config.yaml
train_examples: 78125
win_length: 400
task: "enhancement"
learning_rate: 0.0092
momentum: 0.9
orthogonalizer: "newton_schulz_5"
max_grad_norm: 5.0
batch_size: 64
epochs: 8.2
weight_decay: 0.02
Rows from block 11 of a small spectrogram enhancement model, named by matrix and row number. Rows with one number belong to one channel. Each number is 128 + 32 x the weight over its row's rms, rounded and kept within 0 to 255. All counts start at 0.
Before each channel's rows are labels from the 100 clips, of 14976, where the channel reaches its highest value: "responds to" is what is common among them. Only what is clearly more common there than usual is listed. The data: struck, bounced, scraped and rolled objects made by modal synthesis. In brackets: how many of the 100.
# convs1: first pointwise conv (model.decb.1.1.convs.1.weight, 96x96x1x1), inputs 0-95
# convs3: second pointwise conv (model.decb.1.1.convs.3.weight, 96x96x1x1, transposed), outputs 0-95

responds to: mains hum (34)
convs1.68 [144 158 189 119 149 151 203 136  92  74  66 117  94 139 178 117 100 125 155  89  88 158 117  51 146 125 158 119 132 154 141 206 109 135  78 109 125  97 151 179 148 119 172 130 113 161  91  90 142 117 121  87 123 104 173  97 111 134 124 124 172 128 118 135  80 110 133 165 170 137 134 120  97 163 163 162  86 149  92 149 147 103 164  84 143  99 116 166 160  84 149  97  81 102  86  78]
convs3.68 [129 149 171 148 112  64 166 146 143 142 100  86  60 119 173 162 126 168 140 118 171 108 118  79 201 103 138 134 123 181 111 141  88  91  67 133 164 105 100  69 134 117 133 123 158  47 121 145 132 182 135 119 156 101 168  99 109 100 116 132 133 143 160 102  96 164 164 136  83 170 110 173  92 142 162 135 136 106 157 131 128 168 146 157  50  97 137 201 141 140 125 135 126  86 139 113]

responds to: mains hum (84)
convs1.58 [168 181 149 143 169 112 142 122  96 155 146 158 158 109 132 183 139  64 130  82 118 152 141 108 177 138 152 143 253 169  86  69 105 126 147  92 140 161 119  90 129 152 112  92  93  76  90 155  95  65 125 156 118 114 153 126 127 136 132 119  81 133  83 159 142 149  75  95 131  93 155 109 111 112 124 156 101 144  81 126 106  78 100 155 148 140 141  92 129  95 176  99 107 138 139 176]
convs3.58 [127 123 121  76 112 138 174 130 112  99 126  88 121 145 161 186 155 229 110 138 122 134  55 125 101 128 104 136 131 180 106 177  83 150 116  94  99 109 146 111 194 158 106 113 154 118 103 122  90 141  90 133 129 142  97 139 125  62 139 106 145 133 206 149 144 112 121  71 112  99 125 126 163 159 166 178 128 114 147 112 109  91 138 127 135  87 124 153 106 141  74 111 172  35 145  87]

responds to: bouncing (71)
convs1.87 [149 120 128  94 119 143  92 108  86 171 143  92 130  65 130 168 130 123 139 115  83 106  51 120 146 120 114 124 131 166 129 223 118 129 128 119 125 101 102  96 104 130  85 145 146 146 151 114 135 183  62 137 243 148 139 150 102 127 143 144 160 132 144 134 110 195 116 104 226 116  80 148 128 122 149 132 104 131 132 152 110 133 135 106 173 108 166 140 129 175 115 146 172 137  65 121]
convs3.87 [158 137 121 124  98 104 161 107 174  81 125 189 140  60 132 116 122 113 108 105 115 162 132 107 157 122 124  79 159 102 123 183 137  97 126  87 139 134  73 109 115 105 161  95 119 156  92 152  96  95 145  76 118 138  58 146 182 133 113 118 114 141 162 146 132 105 199 146 148 147 145 114 136 103 103  62 158 100  87 127  97  88 220 130 127 139  52 143 146 213 116 156 138 137 121  97]

responds to: repeated hits (73); small (69)
convs1.41 [128 134 115  58 157 133 123 114 155 103 145 148 151 110 129  78 155  65  95 137 156 167 141 117 128 186 121  85 161  90 138 169  96 144 127 133 126 119 127  75 131 159 143 127 161 103 206 154 109  65  96 114  74  97 145 154 156 151  95 160  83 161  48  96  81 141 162 118 171 105 157 139 153 163 161 143  56 103 150  89 131 126  78 186 116 136 155 100  79 121 102 120 163 128 129 109]
convs3.41 [154 116 157 142 116 133 133 123 102 155 116 169 155 139  84 101  85 153 112 138 164 148  91  90 159  95 190 141 117 144 119 130 146 132 162  66 141 109 200  98 129 182 170 168 216 120 146 142 123 151 170 124 212  81  81 120 138 118 137 105 148 187 169 118 155 184  99 130 140 122 134 119 136 193 129 188 120 117 147 122 103 131 142 109 166 123  87 140 114 108 190 155 158 186 117 166]

responds to: rubber-like damping (41); steel-like damping (36)
convs1.53 [145 148  98 161 147 135  62  97 153 147 153  96 138 144 158 167 140 136 116 136  83 150 165 144 127 101 116 197 128 114 109 107 116 122 102 145 158  96 136 179 128 126 143 136  89 106 165 173 148 143 140 138 165 122 181  93 112 167 136 166 112 115 151 101 150 154 145 157 105 112  94 123 185   0 147 156 103 160 216 104 154 107 142  90 166 113 124 154 127 137  98  70 137 162 157 171]
convs3.53 [121 122 191  87  44  50 162  67 144 176 113 112 119 173 151  86 132  69 153 100 118 163 108 146 123 135 118  82 123  99 125 154 123 126 132 131 135 108 136  80  89 172 113 194 129 138 103 124  76 162 146  75 144 171 118 111 153 144  96 140 172 131  80 104 164 139 108  87 121 147 136 102 116 111 176  80 140 142 139 169 162  92 112 101 100 127  86 125 161 103 168 189 152 131  82 158]

responds to: steel-like damping (66)
convs1.30 [146 134 159  60 147 110 182 121 164  95 136 148 114 163 127 114 150 158 121 101 116  80 201 149  89  96 112  99 128 206 152 154 169 121  84  98 102 140 161 132  69  68 100 106 133 137 176 113  35 102 142 144 120  46 181  98 179  71 119 158  96 157 157 108 187 138 131 162 107 132 102  92 116 144 118 130 119  97 105 153 125 158 150 157 109 117 144 124 102 131 102 125 133 150 109 115]
convs3.30 [103 136 139  96 133 188 102 121 103 162 128 112 114  47 133  80 160 100 126  98 141 188 142  78 147 164 130 117  88 108 125  93 136 119  95  76 146 180 140  73 115 115 145  78  57 106 161  85 116 182 170 126 114 123 116  98  75 124  91 148 150 124 150 170  90 121 153 121 148 134  81 116 120  62 125 181 199 129 147 122  87 148 161 122  80 116 181  79 169 141 138 112 131 138 112 134]

responds to: repeated hits (47); mains hum (32)
convs1.54 [155 116 146 101 122 129 120 136 135 173 156 143 187 142 162  89 141 154 179  74 115 153  85 136 153 134 143 118 156  75 106 154 103 102 119 102 160  88 180  85 152 159  99 102 112 122 149 144  97 137 124 159 204 137 183 102  43 172 145  84  87 107  87  97 124 166  67 145 140 110  86 144 146 183 174 156 111 111 120  92  90 141  92 124 156  93 119 127  59 171 111 130 109 108  95  92]
convs3.54 [150 112 127 113 103 119  25 113  74  81  87  77 109 101  96 116 145 119 147 178 148 107 146  94 101 176 119 110  94 100  84 120 157  68 140 102 127 118  97 159 116 149  84 154 161  85 156 135 111 164 160  68 108 161 153 131 191 122 127  86 157 173 143 106 144 138 108 134 150 184 123 134 132  94  84 167 143 165  99 129 154 102 109  99  94 148 141  98 102 112 134  32 111 105 102 151]

responds to: rubber-like damping (59); clipping (34); text has "clipped" (34)
convs1.51 [155 132 159 101 126 157 173 104 121 132 126 123 144  84 141 109  85 101 126 113 112 130 142 152  97 163 119  98 111 175 139 189 115 141 149  99 139 112 163 110 155 108 125 140 120  96 152 147  77 108  84 103 129 116 130 156 147 128 122 130 149 155 124 212 134  62 184 192 107 141 161 110 159 101  90 169 124 129 174 132 213 185  95 120 131 122 159 133  83  98 117 123  74 156 143 248]
convs3.51 [196  92 104 148  75 147  94 148 135 115 133 116 164 108 163 134  71 104 119 115 144 107 114  76 122 173  45 112 142 121  80 129  91 140  96  92 118 168 169 143 142 173 134 115  86 123 152 161 133  99 129 169 100  81 128 132 116 167 163 149 169  88  68 136 115 154 114 107 134  91 110 164 112 125 107 113 159  89 125 122 169 119  31  95  59 151 137 159 131  93  65 148 175 126 134 110]

responds to: bouncing (68); clipping (43); text has "clipped" (43)
convs1.69 [ 98 225 149 139 157 142 137 149  82 149 142 126  61 139 157  74 138 123 105 168 143  99 143 145 118 133 114  78 124 127 159 105 107 110 127 133  99  84 164  43 150 139  66 112  96 117 138 107 155 162 131 112 143 127  85  99 162 150 122  71 166 126 192 125 109 191 132  95 119 116 112 147 134  55 102 159 210 130 128 101 114 113 115 132  84  92 150 102  84 107 131 129 156 132  87  83]
convs3.69 [124  93 116 162 137 116 130 159 139  74 130 120  88 192  72 112  47 146 141 147  76 108 138  54  96 135 101 161 120 131 126 147  92 115 126 116 105  69 159 124 107 124 150 136 107 153  61 141 164 132 155 145 182  72 129 125 165  91 116 133  96 116 152 159 142 139 154  46 136 158 143 108  82 139 132 105 142  83 158 113 220 150 155  99 151  99 121 159 137 104 175 142 181 136 145  93]

responds to: reverberation (50); text has "room" (50); text has "reverberant" (50)
convs1.56 [115 166 200 120 129 251  97 152 130 103 106 138 115 115 128 107 136 120 177 128 104 156 148 177 102  41  98 162 124 128 172 195 174 118 141 117 120 126 114 165 123 150 142 124 128 100 138 111 158 105 113 122 125 148 160 118 193  68  53 135 126 134 103 122 114 131 120 133  98 127 157 173 104 133 135 147 157 158  75 122  98 134 117 133 126 121 141 161 193  99 165  56 146 149 106 163]
convs3.56 [135 163 171 126 172 137 100 141 101 183 167 159 114 167  81 136 158 127 132 134 125 133 135 114 135  44  70 104 142 100 115 182 157 160 134 134 155 168 111 130 113 145  95  78 151  76 151  89  61 145 118 105 100 112 144 196 131 134 118 105 153  87 163 211 100 144 157 129 135 151 116  74 148 157  82 153 171 101 150 104 151 122 128  92 133 139 170 115 182 120 143 157 142 180 200 143]

responds to: repeated hits (79)
convs1.90 [ 80 133  91  46 156 149 110 167 136 146 176 154 124 139  46 110 140  65 125 116 106 141 215 153  91 133 109 128  79 149 123 144  84 163 144 127 118 156 159  70 141 159 138 143 110  86 159 108 106  96 110  68 111 142 155 100 123  98 150 140 131 128 132 108  88  80 127 137 170 105  91  81 143 157 139 126 133 154 173  88 164 108 192  84 125 151  95 164 172 137 150 174 104 144 128  84]
convs3.90 [149 161 133 188  96 135 134 195 129 132 147  98 122 157 161 116 155 131 131 154 144 186 122 193 191  99 147  87 145 171 100 133 135 132 101  97 111  71 137 120 172 117 183  97 127 149 165  89  71 117 112  90 126  96 160 153 117 120 148 192  87 147 143 142 121 137 100 134 133 131 119  77 126 139  77 119 143 114  91 196  78 110 104  91 158 134 159 145 135  79  94 146 146 134 121 233]

responds to: steel-like damping (38)
convs1.33 [110 105 118 178 140 146 128 132 155 152 123 119 155 147 172 165 149 129 120 151 137 111 109 127 137 133 129 118  82 111  91 122 143 146 158  55 134 124 101 119 134 156 110  80 116 135 110 143 136 102 154  73 113 150 193  86  69  93 124 152 143 179 124 133 111 171 109 105 119 130 137 148 137 127 149 116 188  96  90 230 199 126 120 162 205  80 192 127  94 122 106 139 220  87 114 111]
convs3.33 [ 89 156 141 163  72 147 128 124  71  84 148 103 159 167 159  98 106  76 107 138  95 156 127 167 107 210  85 143 129 171  94 117 144  98 103  97 149 153 122 186 126 130 142 120 138 111 132 146 152 150 186 183 140  87  94 139 142 136 129 194  86 112 138 117 148 156 132 103 115 153 161 135 114  96  63 125 100 171 167 150 134 134 116  85 159 168 163 122  54  93 105 143 118 112 202 182]

responds to: pink noise (53); white noise (44); thin (high-pass) (39)
convs1.8 [163 198 155 106 111 148  92 115 192 122 126 102 152 152  90 116  81 131 121  85 153 110 131 117  91  98 114 180  97 179 143 120 181 202 127 116 119  74  93 158 123 160 185 143  55  14 152 135  95 135 124 128 109 130  93 110 167  60 118 137 123  94 117 130  88 106 161  90 148 131 147 157 162 119 124 127 102 154 111 145 106 132 122 123 176 172  90 121 126 131 134 161 142 150 172 146]
convs3.8 [151 155  72 103 113  74 149 138 169 183 102 135 118 113  96 115 146 125 107 152 139 160 148  78 176 159 133 167 152 123 129 110 107 105  98  71 111 141 176 143  76 104 150 131 171 189 134 141 115 145 153 136 187 148 144 137 128 169  85 145  86 142 157 133  75 123 135 165  65 167 149 138 136 172 120 136  99 149 118 129 172 141 132  95 158  73 138  91 127 128 107 208 113  43  63 102]

responds to: pink noise (56); thin (high-pass) (53); white noise (32)
convs1.79 [102 178 125 129 118 171 156 141  88  80 150 119 143 122 156 158 199 138 139 173 101  85 139 164 142 115 116 155 182 109 131 142 150 215 115  84 114 141 130 133 135  89 229 153 141 148 126 105  85 135 141 106 123 147 118  86  46 144 106 134 147 163 125 110 121  82 133 154 143 119 126  72 112  82  78 141 129 156 113 146 169 110 137 116 147 153 195  67 118 119 114 171 189 103 140 154]
convs3.79 [ 64  88 164 120 129 143 100 148 188 114 119 171 111 112  70 157 120 127 137  70 134 119 110 145 153 134 167 140 143  99 124  88 129 117 152 133 127 175 120  84 203 163 167  78 214 127  86 143 119 111 149 104 143  96 186  95 153 117  84 115 116 113 136 147  91 115 134  89 132 151 100  87 126 141 109 119 137 244  54 135  81 122 125 123 147 134 116 103 172 163 125 171 133 128 131 119]

responds to: mains hum (93); clipping (27); text has "clipped" (27)
convs1.47 [ 75 154 159 130 146  58 154 140 109  49 141 190 110 126 129 167 133 131 112  81 159 121 126 177 112 130 113 141 236 130 135  90 126 111 150 115 143 111 168 123 107 105 173 118 104 128 175 170  85 107 123 154 160  80 156 104 175  81 173 164 151 130 122 159 137 148  71 128  69  73 121  88 131 140 159 128 116 131 116 154 125 129 108 158 137 109  53 137 127 111 104 182 161 119 119  89]
convs3.47 [149  85 134 108 115  81 111 172 105  83 158 116  77 110 143  92 103 131 100 127 103 126  75 135 127 158 148 107 194  93 124  93  92  90  69 120 149 108 111  72  62 107 126  90  86 150  82 178 118  98 110 137 109  77 112 147  82  86 111 112 106 185 105 140  89 111  67 194 138 156 107 122 108 145 170 181 119 138  99 154 122 136  83  91 161 105 109  71 138 110 179 128 135 155 136  98]

responds to: steel-like damping (43); round plate (36)
convs1.67 [110 146 182 139 149 140 118 147  61 119 184 109 111 138 152 141 111 123  78 137  90 116 118 172  77 113 118 119 135 127 105  99 190  83 116 111 129 112 148 147 121 148 121 134 132 106 132  68 140 139  56 111 128 141 124  91  88 138  61 180 219 153 141 151  71 105 132 111  78 136 172 136 150 101 126 162 111 158  64 159 158 119 138 128 125 122 111 170 152 138  89 153 147 131 141  20]
convs3.67 [128 129 193 124 174 187 124 130 159 138 166 144  92 182 117 163 132 103 154 152 139 103 154  75 131 184 113 115  95 120 169 172 153 137 153 141  65 113 114 119 139 149 109  81 174 156 118 150 118  99 121 166 102 103 161  88 120  77 111 100 137 161 115 167 108 131  60 144 155  89 148 199 101 152 134 190  70  98  70 141 139 110 132 157 126 198 141 141  92 140 123 129 178 181 106 107]

responds to: repeated hits (52)
convs1.49 [ 48 122  51 191 147 131  84  92 156 134 131 178 143 172 126 164 125 114 116  69  85 143  75 130 131 131  98 152 154 110 148 101 105  79 110 130 134 104 157 187 136 151 157 133 175 163 186 120 138 115  77 126 116 122  94 119 156 123 126 103 123 132 121  38 121 169 176 104 119 123 152 130 108  86 156 129 172 158 158 166 175 182 103 175 122  70 145 162 111 101 144 132 130 109 137 157]
convs3.49 [135 115 107 131 154 113  79 141 110 200 192 120  98 157 144 123 123  85 145 118 131  74 187 165 134 110 168 119 131 101 136 153 159 135 112 158 168 131 152 101 163 176 148  85 146  82  90 115  95 159 174  95  77 119 103 128 115  47 201 137 122  98 137 177 107  87  85  82 150 185  91 135  94  65 152 123 136  86  76 132 147 104 116 116 135 118 105 176 144 153 137 113 144 158  90 108]

responds to: repeated hits (59)
convs1.27 [ 89 132 109 162  85  87 100 144 112  98 121 155 138 193 135 163  95  92  89 112 149 145 139 157 114 199 153 135 122 129 128 104 119 124 135 130 141  93 104 150 141 146 142  96 129 118 141 198  66 189  74 106 101 129 181  93 146 172 104  79 125  93 125 123 125  93 117 164 151  88  97 109 119 100 176 147 138 167 129 108 119 141 161 142  58  78 157 127 131 208 113 158 154  60 140  60]
convs3.27 [ 96  93 132 114 144  99 190 106 161 100 181 134 112 176 142 112 146 104  13 168 133 144  96 179 148  98 118 114 112 145 179 185  94 148  99 158 129 123 121 154 166 155 120 109  88  95 104 146 151 150 120 127  94 196 162 119  83 184 122 124 147 152 165 110 116  45 144 146 200 101 100 166 117 120 120 114 185 137 141 143 125 127 123  87 131 136 112 144 109  71  93 102 147  98 131 141]

responds to: rubber-like damping (50); one hit (45)
convs1.29 [137 147 115 146 137 170 124 112 113 148 112 158 117  76 144 179 113 101 114 129 117 200 116 149 185  70 153  95 167 154  92 100 111 112 142 206 104 123 174 123 171 102 149 170  60  99 113 151  88  84 162 102 101 125 142 152 133 163 143 146 146  93 160 117 155 154  39 136 170 129  83 157 127  87 108  73 149 144 113  73 140 153 144  83 107 120 108 123  54 139 152 137 108 132 176 152]
convs3.29 [172 131 119 136 168 170 129 169 140 185  97 130 124 161 131 179 117 119  41  99  91 102 148 101 135 147 170  81  73 165 132 108 122 100 123 115 125 170 132 140 201 105 117 162 136 148 112  97 130  88 132 123 176 149 109 131 121  80 130 135 127  95 158 160  90 117 171  80 146 140  72 113 137  66 135 127 145 127 170 128 157 180 168 102  69 159 134 130 117  48  86 110 146 191 117 161]

responds to: repeated hits (46)
convs1.88 [174 162 126 106 161  96  82 148 108 201 132 118 182 115 138 121 143 121 169  92  87 156 134 135 139 108 135 119 119 138 167 101 117 138 134 134  98 148 100 101 156  92 121 122  98 120 135 102  84 137 144 154 120 144 172 120 161 169 123 121 126 107 137 146  99  68 107 110 140  97 150 143 126  90 113 143 134 101 102   0 131 108 158 216 124  83 121 118 120 113 108 172 108 131  91  68]
convs3.88 [161 102 176  67 144 123  99 152 131 122 121 148 118 151 153 163 135 152 147 142 154 109 113 169 108 131 158 134 143 119 116 114 116 114 125  97  97 157 165 128 121 107 149  95 161 116  92 227 111 104  52 140 122 136 102  60  78 168 130 115 123 100 127 120  77 171 115 170 156 207  76 116  78 151 147 119 127  66  68 131 138 136 125 158 120 140  97 185 128 149 177 131  72 134  61 109]

responds to: mains hum (38); clipping (36); text has "clipped" (36)
convs1.78 [164 154 152 163 126 107  96  74 155 142 127 160 130  92 172 134 156 136 121 119 100 134 165 134 155 126 117 108 136 109 111 139 176 137 156 115 147 131 106  75  20 127  60  78 188  88 115 157  85 136  80 112 196 111  78 136 133 157 159 128 150 134  91 172 158 159 115 102 157 101 164 102 114  92 150 167 138 147  99  87 115 118  85 143 185 144 144 170 141 166  69  89 142 149 106 167]
convs3.78 [ 84 155 108 175 146 171 130 134 145 167  90 105 144 152  96 192 139 133 133 124 200 175 193 126  97 133  80 171 152 183  61 115 111 148 124 106 140 160 103 134  93 131 102 123  59 119 102 140 108 135 116 193  84 120 122 171 143 133 143 105 107 141 181 142 118 154 148 124 186 126  88 135  35  82 155 169 175 119 118 161 110 112 110 155 157 125 118 163 131 139 131 127 150  69 117  93]

responds to: steel-like damping (36)
convs1.70 [115 110 148 129 106 141 167  97 153  94  91 144 200 190 149 133 105 157 141 129 128 112 168 152 109  98 100 139 112 131 145 128 131 152 209 210 113 132 172 113 130  70 131 151  77 116 143  93 127 145 139 133 209  98 141 102  40 166 108 136  71 132 123 115  92  83 127 138 133 125 137 169 111 113 129 170 164 174 100 139 138  90 134 111 161  95 114 107 129 135 164 150 212 118 135  71]
convs3.70 [162 144 121 113 135 150 166 132  96 146 158 124 217 107 185 120 111 164  60 119  95 155 136  80 158 126 217 179 139  88  81 160 135 112 111 141 172 141 109 108 176 121 135 124 118 170 101 113 103 158 171 104 164  95 130 199 141 162 116  98 181 135 157 128  68  97  96  72 155  93 109 117 102 130 106 134  64 106 149 143 157 115 116 123 137 151 128 139 181 140 141  90 164 146  88 136]

responds to: steel-like damping (40)
convs1.62 [158 171 120  82 159 151  62  84 173  93 158 112 131  52 111 124 109 124 106 158  94 157 124 147 140 139 161 195 111 141  74 117  80  90 125 124  58 153 176 105 127 123 155 120  73 156 101  84 108 120 118 114 119 156 127  78 168 156  85  95  53 106 143 135  81 180 135 143 144 109  89 151 119 158 174 115 143 148  92 126 162 102 167 155 131 140  67 114 123 112 154  73 138 121 156 109]
convs3.62 [115 190 130 159 164 144 118 104 104 173 155 104 135 153  82 114 160  97 113  67 122 122 140 158 144 134 122 186 125 101 133 166  85  74 132 162 160 161 121 131 163 125  60 155  74 128 144 149 145 149 121 124 123 109  87 119 140  85 134 147 116  93 115 197 164 182 124 114 158 113 173 113 124 145  55 116 151  81  97 163  86 144 146 182 150 180  97 100 117 124 114  88  70 154 179  65]